config.toml
dataset = "small charts drawn from random numbers"
logit_normal_time = true
head_dim = 48
fused_qkv = true
qk_norm = false
patch_size = [2, 2]
learning_rate = 0.0019
eps = 1e-08
precondition_frequency = 50
adamw_lr_other_params = 0.0011
max_steps = 14100
weight_decay = 0.1
Rows from block 6, named by matrix and row number. Rows with one number belong to one neuron. Each number is 128 + 24 x the weight over the matrix's rms, rounded and kept within 0 to 255. All counts start at 0. Numbers have three digits each.
# fc1: MLP up (model.blocks.6.mlp.fc1.weight, 384x192), inputs 48-95
# fc2: MLP down (model.blocks.6.mlp.fc2.weight, 192x384, transposed), outputs 48-95
fc1.255:134120154111090155131136121117136132111148104152102120140145169109163163141150127107163116156192144138130115131085121158155107134130148119112134
fc2.255:145117110171157104133081110110108129122103134139153161103108128156088124132159138133194153137065123171114095109076111184149128115110112118125141
fc1.256:158183170171146128160131145133147132131102103108174124151128110108159153165075126147098104111166143090116134177126161151176076138159133136134129
fc2.256:128123105116155141134144130132135147131143125092132136135164113101127091144089100084132125090126128148125178135162155136139126106115127141152109
fc1.257:094123111137155105178093158123141169097094089150151109117084133127130145126209047126147160125114148121118114137083135147093104131153155197096087
fc2.257:157154123146154114149126052106131089118089129132109186101142103103105110127132138145141080118140113160152105131112120082168111125153144157108129
fc1.258:134128125124143144084156116097142142116105117139123163120113146109119120122132145153144140136148081114120128140137117136134131110123132134117127
fc2.258:144117119113124113083129131118108122101131127116130087135113142136133139108133102123144100158103102136135140145146122136103147133141142138118147
fc1.259:142148128166067081153115129150136085154165175093109081166136117136144078135105173111091174082138140139116127135124160104097140107150128149111184
fc2.259:130158165099140080139103124051100129093079134149163118126129118216143131086112172132135093171167154139140160159150148158093139087141101114125066
fc1.260:138124136148200168114160138134166135096121151181140139099169136182137126143156163120122115139105158181138082122096161108099142162168085118115162
fc2.260:126139077122109119097144132121146146134098128168091126142105146140152159160187119083101171097100136144158118150126103136133149087104085150127116
fc1.261:158125135121119166084111165117125143169111121131155100112165139135137116107126150148109125163121114087130121100146099146138126123147123134142102
fc2.261:113161116131122105077151091166164132149132114109121150118105135122124150147134114095129163147091119112087126109139074170141121154114132132145150
fc1.262:145132118158114158112146109121136155156168148156105131136111126116122123111138064118124164142184146129115121125112105119142115162170118120166111
fc2.262:130105144088137126142132121103105138122100095086149136110153105123114097129128178116120094150135134084124093168126109122122135118170144159146144
fc1.263:130148140099125142122105150156177105134174111104138153160134115126119126139108109050148123128128073102127128112142131129093107152137099139138117
fc2.263:126141145134108136146163145160080126124099145158116141149090134132120112125130146143167145129110098123138178119153146121117167139119100159172153
fc1.264:143127134162128147157133144117100150157130157102129110103159104146133145155102127154123136133109146138122145094147141125145121119138135133111122
fc2.264:136122146123134103115085102117123103110131094126115158109111134122132083148164118080133127122124141100093154110149133112152089147122130121097128
fc1.265:130131145143155094131107133098140132153128088105110119107130120143101129132151128138163139118105126123104104138107125149154110118130132167132063
fc2.265:137175130133139161169127090164145127128062091133128141096171172118151145129184156154143155125085183132112107089110166143113087082098115128118159
fc1.266:114139145140163137140156173155108103120154114099112104102128150133109173168126091083125085079100135118112145093110174131118137134177149122109110
fc2.266:127125152141131119123127149120153140112096122120114158123092170124161127126141147141124110099108134105134158111150125119163118145128137169135131
fc1.267:136117112149115154117122139110133143108104122133200175118164082132141120132160111121102161126134119127146126153106146117151096131142125118155117
fc2.267:139104120140120127102182121139118144138145108115165120141151134161123102115131138107147113098159143155128151141101137091169155129063145138084141
fc1.268:107114146126137110126116107133114173116121131127128121135189098094062135115114138137135100156142121115141198125071112169082138105114067161122090
fc2.268:135108122132144176121134124101121121130142133142145156141145133083187106162117136143127120092114143085112235134159127069119116127159106159155145
fc1.269:166144131058104092167134169114097129139097143076120133101125110118188123080105145083143169130134169093131166115145107073083166094149114137141093
fc2.269:097125147116126138153171165105166175123120138137150139135121113110136156135083102137175140155138173075128156082140114141136112104121134156116127
fc1.270:131121140128149128079115155091133114162083107145120150138103146100105111115143133127124126098155090130111118137096119169118143168108096129150090
fc2.270:121095139151107117090105097178120151127152147127140119122136136130138116115135111138137121132078104148115130115109117146128079079113121169148149
fc1.271:143117108150124159128130142124139135163141133139127155127134160127121135120131128115145133121145115088119115120128134133114122130137132122099128
fc2.271:099098128095115113101132124113118105154126119132143103131115129137161138130138105138135130104103150089097115099123115163109113121109127106049114
fc1.272:114098134151127148134118107108168162139157117122150136151122107119145114106172163174132130137098128153112144156131121140109146100095156141181134
fc2.272:115122155124148093104148124117152160134114146140150077173116145135143107098146108091131121115126146119146131151116087156162144134156125138126097
fc1.273:122150074115140135106128054144128140149131185145116119091100139079133099143155130134107108130150119150127093096102085126107138107141154127153098
fc2.273:123130114130137094132121179123142104124148113138109151109131130164143114112156142163101139144108148178137125145135086129097134127117158143140143
fc1.274:129160117177130128107113110125133115128147150121118130121131185119152106089114163111108158165094128098131126150135137137098155095105144108126155
fc2.274:102175111114142155099154159147078156126123119140123158109115107130100138119106114128129109123139119161101129127135137115141116150091151102103062
fc1.275:125134135123130136102106111107104133133125100165105144128127114148108168095138134121094138124100176111147130120127136139099128163117156123149125
fc2.275:107116133115106108109124157157183115132115124129093090120118127128141157141132104127109118119174172118144115128119099133106137082131162120157134
fc1.276:123113113139149142127094122165195146113157120125080086096162132085130132104156095095145115151104128108126094096133134132132143095127130145145127
fc2.276:123066117150142125105148135137111123114143099130146173153134123096081134109122154132134120114118117122126127111111145112101091150100136104089091
fc1.277:137110124120129105178179116139118103162159138110119127131093106117114117091120123101142112162150075136130132132127130132140138114175112117143104
fc2.277:122170115136106087128135137130106134113071135115112098150113166110135140161126115148130146149114166134134170133131127127135127156156138127103150
fc1.278:141090137125142131126100142085152148156157116164068141151100147097139144153145110130112141171163127166181176135118143128086101149130113168112136
fc2.278:140167151171141151109194115088112117141095124172094128130116127166108165134106173143106132126133145108151102102117143141148130101158082157168098
fc1.279:113160116101092108165086127124138119145140103125144152107103104098122090169135137125156151192154107099120136081133103115141111148134133133131145
fc2.279:125167122123128166152164102094133147126147156173142098128110125098146101128170098142138140108132149101101173109157157110162147150166135124124111
fc1.280:139118155133164119105108134149144139134126141147127155116161151127119129135131146146125142120138113132150122125109102122106119128152156161149127
fc2.280:118124150102096132103146100096076128141148112101122115116093125147137149114127122092148126110133091128167140100123082138081134128166187197150133
fc1.281:132164131105098166133129141154116133105126093163129091147153135103152143146117132143106103134123077091121116120132150101128107180134119125107151
fc2.281:125078097094151106143112128150111084114117130117118146116125142161135105125109159149119177107095096125079151134110099078076182064129123128129079
fc1.282:108159098156144119144111113125124130147130129143107175129124176105121163115120106126131133123116139170132141138097113116095157098119144135105131
fc2.282:113148112089110144157170105155172148112157154135111116148106087157131127127144137158127127156136148119200135177114112103099100166163136119096118
fc1.283:133121136160111148118095128108141127110120153126134099145125138139149154132140129159185116101092144134130127139098136149107146142108153125124171
fc2.283:118141132135150168128115164162163141132136122125152146107140142121089130117103100104169150150192123100166129115099102159122108134086157143137118
fc1.284:126149161135111167200127137110132096146102183051110124137160131143140133156088165077116152101156180086127139143132149075141121089061126138097135
fc2.284:144170113148115146113089092088155143138144159107103182139143086154117102103157116117166166119164072162145162173156074164135133138153170114119149
fc1.285:136101147126125143116137089120129169150140137124143096117165137132108126109139138105104142096150089109121088112119158112139064116107165151099089
fc2.285:121109116127129140168097202117123061111124151116135152125095106139107103166176069122128152140107134096073144120109119153127153130111137108102154
fc1.286:130121151150087119116075117175096127109126064187132119121143133106150128121116130135095130130155160103159156137126128115122112159102138217163127
fc2.286:111105137089153119135151125098118130154112150169120137108125119150131101107163123102138162163114145066127189141129117110126159166124107156119086
fc1.287:139126154151139157114131159134129137108123093140162132107132135118103149178106145121138179112116108106117116107144128141128136138097126115123104
fc2.287:128151144079116148108142092131119120130104159111147154084145148145156122071105113122155081108146119122060110068164134139124107143095145109135132
fc1.288:134108117084086105181097146133140111100180143140100175105095122145137134113121098062119131150112116147144146123130114154138140069166107128115133
fc2.288:157132126137123132167136098130118114138090116132114098138127124142092134093112176141091114130122126146126153170100102135125118165152132105109114
fc1.289:096100105133121119150131146138123096138119127142124141132095139123144151130141163121125128098117116145139121124123117158133111153108138113114105
fc2.289:120125116131090104148126118080156183141175149146126125121128122121087129142131116130085100091148154108134142106122129105133139053185111104113128
fc1.290:108119119132121133157093145141109148110114101101115137124102107128124126129175123166090106128122134131163120116104099141150094131132090138186170
fc2.290:122118154122138118140180114109129100138133111137163093123136155129128139136164143089088125147127161131143103151114131130128133121142122153186097
fc1.291:107139151179109136137136104120158133099096110118124089066137116096177153129139199103128114093133118134119092133125146116093130170152131091132178
fc2.291:126125147078132093167115130132115102122109138146088125111170116150110108071078135115105116127118108142117085123119113110112151103107091094088130
fc1.292:115103146116091119107134117155092136111080121114183132094100129126129127108131121156142173132102109138067099076183083118144160113141129138150110
fc2.292:126150099117144107170173138099135071118136159147116097076118111153142091146107103142133113124135135143116120109151123139141120109110166153087146
fc1.293:143097130134105119113166141104151100145139123127114145142120130160092157118169152169089158126165157137145123144175136165133147130113171140144155
fc2.293:136115082070137139122116094130125116112105138128118122129144141110159091163132142100106119099101159155142122144159162159158080114114154119124103
fc1.294:151113120153136144129115146146149109109199110139130109149067179123095129151117159150121129107147130116113082148120115082102112174113111112132106
fc2.294:133128118105118075151137115108105148135101151137167126113167126121157146106146128147143109105101135115118083125119106066105128084123100098127127
fc1.295:178110176124157109090085128111101132173121121123141120119145139090162156100145106114133127111097138156098144153104150112150106121130145151054083
fc2.295:144133124102128134126101113129149100131118096093097127127123121148116105150108153157130109145169157170112179117153119129153094155153135110114150
fc1.296:110141190143167141191121108141109141122146132132079131148124131142135132148130109141074099123179127089138115140074083182095053131106116131099176
fc2.296:121123171117152157133118110145137147112110131106131109132121106132117107115129114163074112134141141127097109139067147149131097125132124093138106
fc1.297:148134148116115179146149148113122162160116141143147142138137105154132139125152127145151092115103126109096086107118111145071111130093159097130106
fc2.297:115105119132115112155078111146143170122156108122165116122158108107141128129146136117117159161146124122089095109118079159112134129112130122126124
fc1.298:119079114126133161128143128162181126114101119124129071181118144115116132162112136124199132177089142125127136117168114151122150134130112162099136
fc2.298:134068105123107114119117108106083105113155111150154155186154128114124120106082124121186078162224170179118170123179157155156119135106100189094100
fc1.299:096152138094126090137113155123161162135146122173148158125089118110086136096121159117151130102127095095132087126086102166152111144075097193122149
fc2.299:114158128196073137141076100119108116120107154178137119106114142082148097145129099161079115108130119133128129144126145146164136161102085083115114
fc1.300:114140144085112110155165143112137140112103138078169134126134149108099136101100101101102165117142112148111146108136137106119146081112120157136172
fc2.300:150104112163094104113073149137150125147180123095130148088140139109117147146153144143128100105135150159148151096114134162098111165141129119182129
fc1.301:130143132128130175114141143124140164144146152133167129147141120095114152107120149135099140146166107161144154112120139082118131141122144142141137
fc2.301:130138124108135098159114107121116109113106098104147128104101135160109114175124125115072093128075087159171128140105135079128139097110152114148080
fc1.302:141147145105091172098134170096134154143120125097088133113135111086146094119122115169176143179130104116141107156105159134089140113109151171166126
fc2.302:129150101155123109126140149162115131134103184127115124118099154097159093174124128133123121170100117168142113156093101126103093138141118125135125
fc1.303:117145156080086170151117154163087103150109091134118053112125134133150084115122095114077203110129140142065115122130160119188146130187168126130122
fc2.303:144115116182122144137098113085168179132097160126161115134113139138072167115136093138121125139145104124101130105142136151113098139148107097135155
fc1.304:132138126127098098127130127132130088136087154131123146163146093121115150128088146178101134158119103146129101150163162114113117121119155100099137
fc2.304:123105162113190119131098131141135093156133137139162146137130141119090143098070105094103077151131116154120116110141133140145175160111151140100115
fc1.305:106093136148120087129127116134130141131133133107109124114108128101155146155102154134137109127147139108133123144089140152108136142127126144102112
fc2.305:138120133112153168144160144160120117133135132142117122113150131138102119104075106100182178139127140165110119137098142149122113139104129152086146
fc1.306:118130129159149104094157116152102115126105110111123143118106125121146102131139146121124123125093117120102132126126108089131127093134131151098145
fc2.306:125112139099132134145123116142132117125116126147127140053098157140081125114155123135171136110126115120106149117134101144175126161125130158166126
fc1.307:152134138162126129173125144087161134113183130137077095108162152153127174067104121113141102105158096129183105135150159111158133138088165114109142
fc2.307:127133138148136125127109149160123127116108096115074117132120160075161097145170102163119136157095099180100092120134150131192124154172122112150112
fc1.308:156158168139143161136103150129124124171142135096167109168130146147152122125114124162109113107125128155109181133168184136152117170167133146101142
fc2.308:150111113114114104156138113097109129108129090149210132129090123157110073105131093104154128149136094155140144116156145151117146093153113156125115
fc1.309:123212121170159115180160089164105133158108145128138157176117171145142127083152112141186119109093112119128102148098125160173121133135110136126091
fc2.309:134137180119091134130116087087159139130167118111135132155149157119114158172110160167116175149172139074095080086114134139158162102148125143131082
fc1.310:147096122144174105143148068158127074124163122098088173075133143123159136135079113073132181129122148141114132165078128149124111108166210173132096
fc2.310:104122134127145140125132123139102177110114098143161108123103160105103150155125126129104132110091066092111140117110129149121106148123154099129107
fc1.311:111134112150153148116146129128169135112146117135090150115169101140138104139147132119127132150127113112138137132112140113134119126147125142148101
fc2.311:151128118144110131186141134091136120136116116112059110104061124130163167114111131139106138120115163107127106104126154128116135108161115149113128
fc1.312:163109133158117167111130108185111112109123109147113050147130119138115091149128124175107074118110132068102150154110092087116108170121180128127150
fc2.312:113140122119092092078141175122152134134109143103099188133117159098145184120131099153089165149143150116122129142149084125117131074118151129108096
fc1.313:118112097107164118137140115150156096136146124104102090136115130158125113125131136120150128113082089148136134118150121109120123109134141131139141
fc2.313:132130098103126109146116150124158116144128124124084121139135090150113151117144118144168121117138159119153129150090106124100108142115156159117138
fc1.314:059117060161161105106178125161098108135123135145112155163146083089150173105109058103139133136107142127125132144084143123139136146081153144168097
fc2.314:127150207126116124138134104166089176124103120125166136133082139128100126160156120135108151129110104109131121123100116119118107119100111120123140
fc1.315:106139133133118100148143136084125139127129072143113114159110120140134122122147121147133112101140106091128121137171130104092120101120113150143129
fc2.315:126131117099137137170096110154102147156132133147115144129143119103126151133146122125150141097104117104123130126168146120095130162123139140112142
fc1.316:149158132111162148116161135126139132100086124099142123131091120113102105149132156145088116095100142166146163135121152117114135127099098072122116
fc2.316:136169107156117072111109121132142133134145161189111125131148131143144131116148115139112115079136133157138227116125131136150120164099098080112140
fc1.317:148141112108145123107142157125099116106086122094128101124134145135124146123109140113147113128117145115144113131128146128135136086114131124138115
fc2.317:131142133137103140108138109153146125125150137159138162149140101135151104126124140167129123104111139144118123122133128165117104157144139127159151
fc1.318:132113158145097089104166126168180107146120109133126117125140093107085127087138152138131155120126125129105138156110061135111147156164106123149104
fc2.318:115130149148141176109083130080154129117138149118121139165118113151165166175155142118121097135147085119092129149152051143101142120109064147134117
fc1.319:165155173122104149115110140146127098105140160106113146104115141134127091099126155099118115145123097098128104143111162132124134126116139099101153
fc2.319:142136164158153167128145092148103161113117090158108125134134131130107172142108160143124137134173122089158095163107199085116121108121074107076091
fc1.320:138145137094124159140149120111107134095117162105135168095159167111153092142183157150148137108172130187129090121147125122099140125126163138095136
fc2.320:129126138110123118112105119136107134109108118141132115137153167057113137105120153134128161151143167133094101121158102135086125128108163063140086
fc1.321:095137130144114127171104115139078164139118127118119182152122096182147041105128151098131150152106087146110104151147128124100112125120117119162161
fc2.321:099121142086150132140108120124125147144136139182083128179159108134091124155082107097117108131104102146083118090179162163062172077143101096141109
fc1.322:132147142166085113102139128127151100133120129122139102113144130125154128136121165150115144129110118164089130141095118157135131146163105120137129
fc2.322:113105120101162179093154135162121139107150158131117164148120139105108121131143128116123137147116109153123081142085133154135133130136153104122118
fc1.323:153153141151169132106138158130148101113159123136084085178161180108149145128193122160138108106114150141189181092129233110110121078139127175087077
fc2.323:143132125142123151106085147152170134128102101118162173101089152156138122119217057108097125153119155127145140108157162131088141131095149149090169
fc1.324:128137148136125120104156116130116162086067173119127127087125136132169128150122155118109117112068132123134086129157099165122121128109166122135131
fc2.324:120109148117082150121115098111128106129133135156141095097095158073123135119116089124109144109140126109126131104111128114116145103132138137147148
fc1.325:145110128085083129135138089127128132105109168138126088135113080107127158145110148094138121103141169170160112129106148073142132134131163156121167
fc2.325:147169120200101155115119136105132150104178170169136155157147204156154110092168088149188122106118140094139137152129116107111077171174157128145123
fc1.326:123131137132121144103078119123147131137153155116137127155087139149131193119136150117147123146138159101054119131103158122097145099095168141101141
fc2.326:137133130155135135091181114142114119143094112158120090160121128104100076111118106129105140121118173159083084161103147120111101155106137147092132
fc1.327:130117136154120162149151118144137088131132143146151135129124110107118164143096098142119124133122123089127121100099137142131186122117136131153146
fc2.327:140110194092135092154085142183086135136109126108129119115084130132146123142111169113107137121132074104115110091096130158121080101092144167118126
fc1.328:107115093133109100137146123121159115135118184113175149127154104138151142151140148085115123138112160124154135108120094116150120107112125117160125
fc2.328:151150099148159139140154151163125102143131120142097104142148142099122111143105119121187152164142121149129159103111136116161146155093146138166110
fc1.329:112188137131151142141130097099143146112151118123087118165152150138139180090116116146119095140137177110142134159106118154140147135130144102165081
fc2.329:126163116127123128134131174122095133121084155133097144094096082135109088172147151049155151119147156119147117120132161139139132136110168145132149
fc1.330:121155136142139088103083127093140142106131141159079140137126107086152121133129132124141083085103124136175100127110146168103115115133121098118098
fc2.330:142148104141140169099166158166125118129125114165110143147103154151120111102139118129138157119150143144141119135105136151136164153120123149169151
fc1.331:129142145077145116056129181145136137099115110123117125141123143164129162081160138141097113138106090130125136094154088146141132112125173123114134
fc2.331:153144145141122127106118064108139162123114127111110141132130143138104097161146149120126141143124122129122148105168121128163096119138177141104119
fc1.332:122132119100136129120102123115153166129111125133100104127127134141097102154131123154167121110147146180131153098091153162088118150074123116142138
fc2.332:134115125155146129102152124144102128130179119116146159098133145096139155105141127114154127107111150156142150132093145155100128132117118104156135
fc1.333:107122119109174146119091130130121170113147140180128170136136152126145104134121096101154140094121108150140086086044139113156156145095111079083151
fc2.333:135121083149151101139156140123155137121130141149132121122141141104127159124104114085114143170109124163140118115103158104109089126099144093129059
fc1.334:120179137127074167151109161183137144136099119101143107143111094134104098141130165090124167129113155094124151147143114067098097093116107144159127
fc2.334:123139130113143118122134113159099099108159148183134077122122161157107145144144116156121060157151109155137106135063121106162141154166080138112149
fc1.335:120092137126113157139138139145183142138123106123128192164118125135117116177139112098141109141108126110126157140136139135125111114135136113149145
fc2.335:102135127124159127134151134120110110145136144123101064130127144136140133098151114128131134132142118111134188141132166136151146160165098114175095
fc1.336:124101157137139126125141155120092179144103112131088118130096116125139147127156103136076148157175166154116146125120132112150136105092174093141159
fc2.336:138137110119082124112116098143159084169141148118096125110111125144125133157160153102071153090077171154137149177137160083131133143088135089148146
fc1.337:078145121189093145110148105155125114098082140120136105137129139142118150078096103117124152141101127127118122079173169154073141153109140151126176
fc2.337:132129120069176093138111181115131147126141133144103136147094146137154144194112137138122104163130136124099125090144140150112116126090145167119111
fc1.338:173123178142129129120167132102140115126114098130119120079134136124152152132078128130136111110121122118121090144110169135127148155115137103118138
fc2.338:119141129113136110126104141140136125133114108131136119109119132100099112108072105122151144124148109092133073093119131160102128113087121117127118
fc1.339:092131109160116107112151100114128115151135143161140159124132121136123138105128156114108175120152120114136119127096155095120139117126146125137100
fc2.339:123118096130123157128111137118131085143104061106113080144129135110156131134130081140096100133153094131142116104128153108090135156140169119152151
fc1.340:148095174148146138074126117139176135105173157098179110127127138162142143159075092128103127122139152135112172095137085131133145141145158132096135
fc2.340:120110150128168125081136129179094136116112099136154145110114114101110120133131124123133139129088090081114116112127112127175079143150115080119077
fc1.341:120126129127109134144143129118088113145153125144135126115159131186134118102149169142134129100131137178120123102148156126141139117116107107137105
fc2.341:139144132145124145142141086138136108119130111093149093089118143089108142114161077095123140112141118166091123136124193129170100141163110124121153
fc1.342:122108135142113121076139106158087103121110141151164094141114126154146139083143144132107170127114113109120154119142102171103139195110143146140103
fc2.342:131122120101098140114109116129138145141147147128119187121158076158083125152120103101108105155171139154112186139132091145102127102151147109117170
fc1.343:131144158158118159128107097113127154078139145124140109122180107113117124112181161099111144102147093164100120114136179129158177108173128131133166
fc2.343:154137147123115106146147130116138090121169079122099169103135130166123084128194122141104130125113142132154160109131123163130135139127138102135075
fc1.344:135100084081145081106081115153174089130136084194168136094113080102117130111128120170139131153126131164124085166123136153118099158132140125154121
fc2.344:129117111160114195105157177143117137124140148101137123066149144106104152140136127120119141174128123171115122136145117120125160099143127174159100
fc1.345:125108138168132159142136133146097141140150130146141135134181112130135145133108152147143113134127087087139170136094157145142160098163131104135150
fc2.345:134147160146118165096128135153091117140145119104119146126107143109143114159148134157161122140116119118090101102112103116109130116123151140133094
fc1.346:129097136132118137096118160145193120089137123140084114077104087147112124116093109114082124172099089090093126121090137153133052142111114113098142
fc2.346:120156121122123106150099129123179122102142158154103102126134116157142115124119116130132093100166145129156099172118086145132109077190128143153155
fc1.347:114145080115150107121164113139116152136164130130105192154112134138149144089118110128144156102121073148157117127090124143135184121115173112145164
fc2.347:134117132139112131137130128143108113114135118098144113133153163133126146160110117168150138143184173136095143124131099139150108132125117132118145
fc1.348:156133115141157138119091174092150142113135159110106148115092107147113119152134125123110154124161147188111102134126126126146095117084114139133140
fc2.348:122163111106102112158135100153122085115129141137094095136173141134124169126127130140085109106077152149114132149131118095156167121105100148129120
fc1.349:117123094135087116143125153116120116152116135185102084150131135114123132091098123133136107131163149112144099144166141148157141124129112151108122
fc2.349:135189116120144145150131101113105169139135102101118157165129111142147128162126139150119177118094138134124099136148154157161112146106129152114112
fc1.350:115129159151117133095145142142145093070135128140113126124133119130123142125115142128133122108132123116124106138132146111128128119142150130116119
fc2.350:131110156081137137154132121100116142125120133111101136146098110168115084142134087155171119098153131111082123178130155092105106132167145136190131
fc1.351:147134101118128141081166123098121147091130147178113169090095144104106114122111110111109112143109113135148126132115137130091146142120131128114135
fc2.351:126113104114105142098090163152142103128112084092105083117127120168170138145107145147136154133149128128143118133149115114112107125133095156109122
fc1.352:128132122159036085159138121126121133070135167107102091156131094118111078151075145120097164133125131178085139136148180117136168160118088153138148
fc2.352:152099152127124075122113130177147075123144099127097110108137159105174138124132160123136161148095096165128114094115149100150073152104178131117154
fc1.353:123125141176116143130149112094092152136138157117085162138138101134107138103119136110096124150177151115118077117116124134139129096162101120152144
fc2.353:123125136090124124112134131124129117128080146157101080104118193110147130148148114146133136110123146088147068080153101115123154160136094145110114
fc1.354:159122115147128147085126130119139132106117138124102138157120128141116125145136153152148145117124133083136139119143140126124105161145147140136120
fc2.354:103129108080138095087151132152127124097150105153153131137153137129137121116142091131136125126110136151112160121137143152105136106135139165129145
fc1.355:166113117131114130109116178132120117153086108104102118121173154096140143187137095146153219133144139156105145156091152113149086108064145109120102
fc2.355:120119103165167120129178163102109184154130115132121150154101125132123124176153145088137140130130110143108118130115110111170137095077139077115143
fc1.356:109146090074140169083138134145164074114169087079113136140047176153114122147087159101115124148149124131117161096151126157126186151162160071145103
fc2.356:139128086155148079081110143136134175133125170117115106122159096104143085155071086090140149180072109132115153095139186132107116104140128147105126
fc1.357:085133148131130124158092127127119114149148144207139161140150138103126108104070091127114117082146143159150064146147144146097125165173143118162117
fc2.357:148153105106118142132131119113139138114137090138128120056146140123189127149152109153149124083094166135098096122164113109101122109109125128151085
fc1.358:134122109092154145120161099133103091157140087097082105130118130117145073170139115133160105146133132087135136155131142070129140136135140093130116
fc2.358:140150140075074125144120087138138146119117141150114131110142099085173105137121102110141133091125170119081129145131175131142131163149103081140120
fc1.359:128135139158145169147155140110107121129158134150129125109130161123098139153113151177103126159119136136204153110128093123137149129137113151145101
fc2.359:121119162099138108073105124137079153125083135113099096134180113123147132107131140129123130130153109105149121096130117127103113102121071133141117
fc1.360:118101128122121114117154121116118141138136140151130122141129114119126126087131125145116120128141125082156169138168138116131139142135158108178173
fc2.360:126134125152127143139124108113133071092128132110123130122118138148144119159132134141121121118120152121111163104149125146095114111101134112183111
fc1.361:145140162159146096093101158123064139156202157114114124147122104120137121119116149155095109143092188106193128107107089125138162167168145143166131
fc2.361:132089087144117129100126118132102107133167138116106114134123126103103091157130102128128110177129127131109141133112116162118123146102113151108065
fc1.362:108134129133107086086139124100128122151128091131140149119145134127165140111092143118141107113161106109140114111110130144140127164138115133086116
fc2.362:117152121114147170080131130146103156133126132124140124122103129116100132145114104141145144130082114113130137124111106128156123115111114140075139
fc1.363:152189113143129103106137157114061143100177186101131150117117120091134186108119117172098111143112127119161141123114115141119131165180140113138125
fc2.363:127085131093162158117086131131082104114117133150144158154115116140106119123126089139157088090133113124104130121130137125113170143127090097148108
fc1.364:118121126144087137092132126148148107104158144125153102107126133110162117142117143123140100130158149113105140142136108169116171115154152114111102
fc2.364:142092129105147126129086115116078168100119130112143131114119093163080073120129160089126103137103126132139149134118092114092090212126159093120151
fc1.365:121093167135137149109128133138121153143093107127135118123133072092134103110136107160135123124118129088159121155145151135109168151111131161146093
fc2.365:127100151138100126099119149089145108130111157104121157096114170154112107115145156092121127135167146116146131144148152084123098066097130153183099
fc1.366:136133161118138112128124113088108079144117129112117144123115119128111159119137136134113120134131112115150140125141123122116145145081130130142114
fc2.366:144134134097104098115135114145130128120109110136163099104148165148102114130098128120155142149118136103118143112164071145141128172150110147103114
fc1.367:152104088124096101160167147086169124136110128090101156109148117162132162180148145131139128150116158173129136107141120158100121087094108112162136
fc2.367:132196138128133106149113095181139124128156130160077132144106115121097113112105155153117148060126121154114130127150157163101136128106096129114083
fc1.368:091105124139066129143134133136116133144115181168105121079114116109087132127088116145154148126128113157167147112096124124108157125127092111143110
fc2.368:122144110141175153156156112100111089120136080101139152069135120139129126134087155118143117130135109148164124168143112109105089135130117101129103
fc1.369:118114115131118132109082123147138108136126146154088145182123138121148155180152134116142166137090132152124138102177135170104204205131090128109143
fc2.369:123137113116119150088172162119137132139138099096103148136125130120102150093119141152128089101110118129094115116169142112123101105137150127115128
fc1.370:123150124134126064125114150142132155122144126198113106102130106106190117105103110142163117157168114123145109121140115174113109170143184184143136
fc2.370:126113136130121163108168130145138078135094136074142136096140130155100111125130111150184161146116115151134131149142143111142124129151157217142086
fc1.371:127105111120112148144103125143123136165117134111182127107109095120117072124160102137161129180131148170162147113150168153114133108119141149127096
fc2.371:121097137165128129159130121091134097127153131103225117123157136147123157095124101131148142177125159154148090109170132134131102136116137139120122
fc1.372:115123119120083140161168160140118105112121121137118150127129128082148081125119106152092106108130091118084136124109161104141119141104107137155153
fc2.372:124102101120162140139102125131132106150119128128110154141109113135113146143156124116129134122120065147131136108134143079116133151164138137173113
fc1.373:134156126065146130152140131161122128129156128161127141115163160131116148119137163122165132138131098085153081115126089112151103139148088151097125
fc2.373:117122146125155127128133085152142181113141091096118104127127131098137148106156178088147156157111124116105122097156125117157054113124106142121168
fc1.374:122077193135117124123126116140118171128110130149179124112131122149121142114167122162129127110163101153089106109134123169140127113102155154151128
fc2.374:111088163129144121098102141148075112139133147087138104102155145108144149141181153118094130146102096115094107113133136144154141128122137155163128
fc1.375:149138126099110075119147101133142147126150125118129130138129155101135141107126127111126146158118087112113189098132149090090151147148121148129159
fc2.375:146121156178136140085179079138151111140104109126126124106125130097148106187181138143170109115119096107130106111186145114121164165131163181130144
fc1.376:122132105140109124096119142131148151102131151142109134137101140150051129157111111166135165112200159143131133163130114170107156120140145092133131
fc2.376:134157108100159139112175129136134120111099093108129101154139139097175145129114132086131108132074135167163159138165127166114123155119139101144134
fc1.377:128133091138121128139153103131125135142155190131148126198161162113147151109161085096133139154163187140156114168108122174072139108144119152123093
fc2.377:120152087118087120117101146087128146138153109135138113135126135130133107147114112149111105134155180145124119148125107145073129125148150165112170
fc1.378:115129167132123126115123119118142160143137157111103123156129096120099120138094127129109116103131150143129115139109144130125156172097150134136090
fc2.378:139134162115156108115142139133099137127117123124121120119137166137130100114100140121094131119125155153105116148106129118143148110138147135123143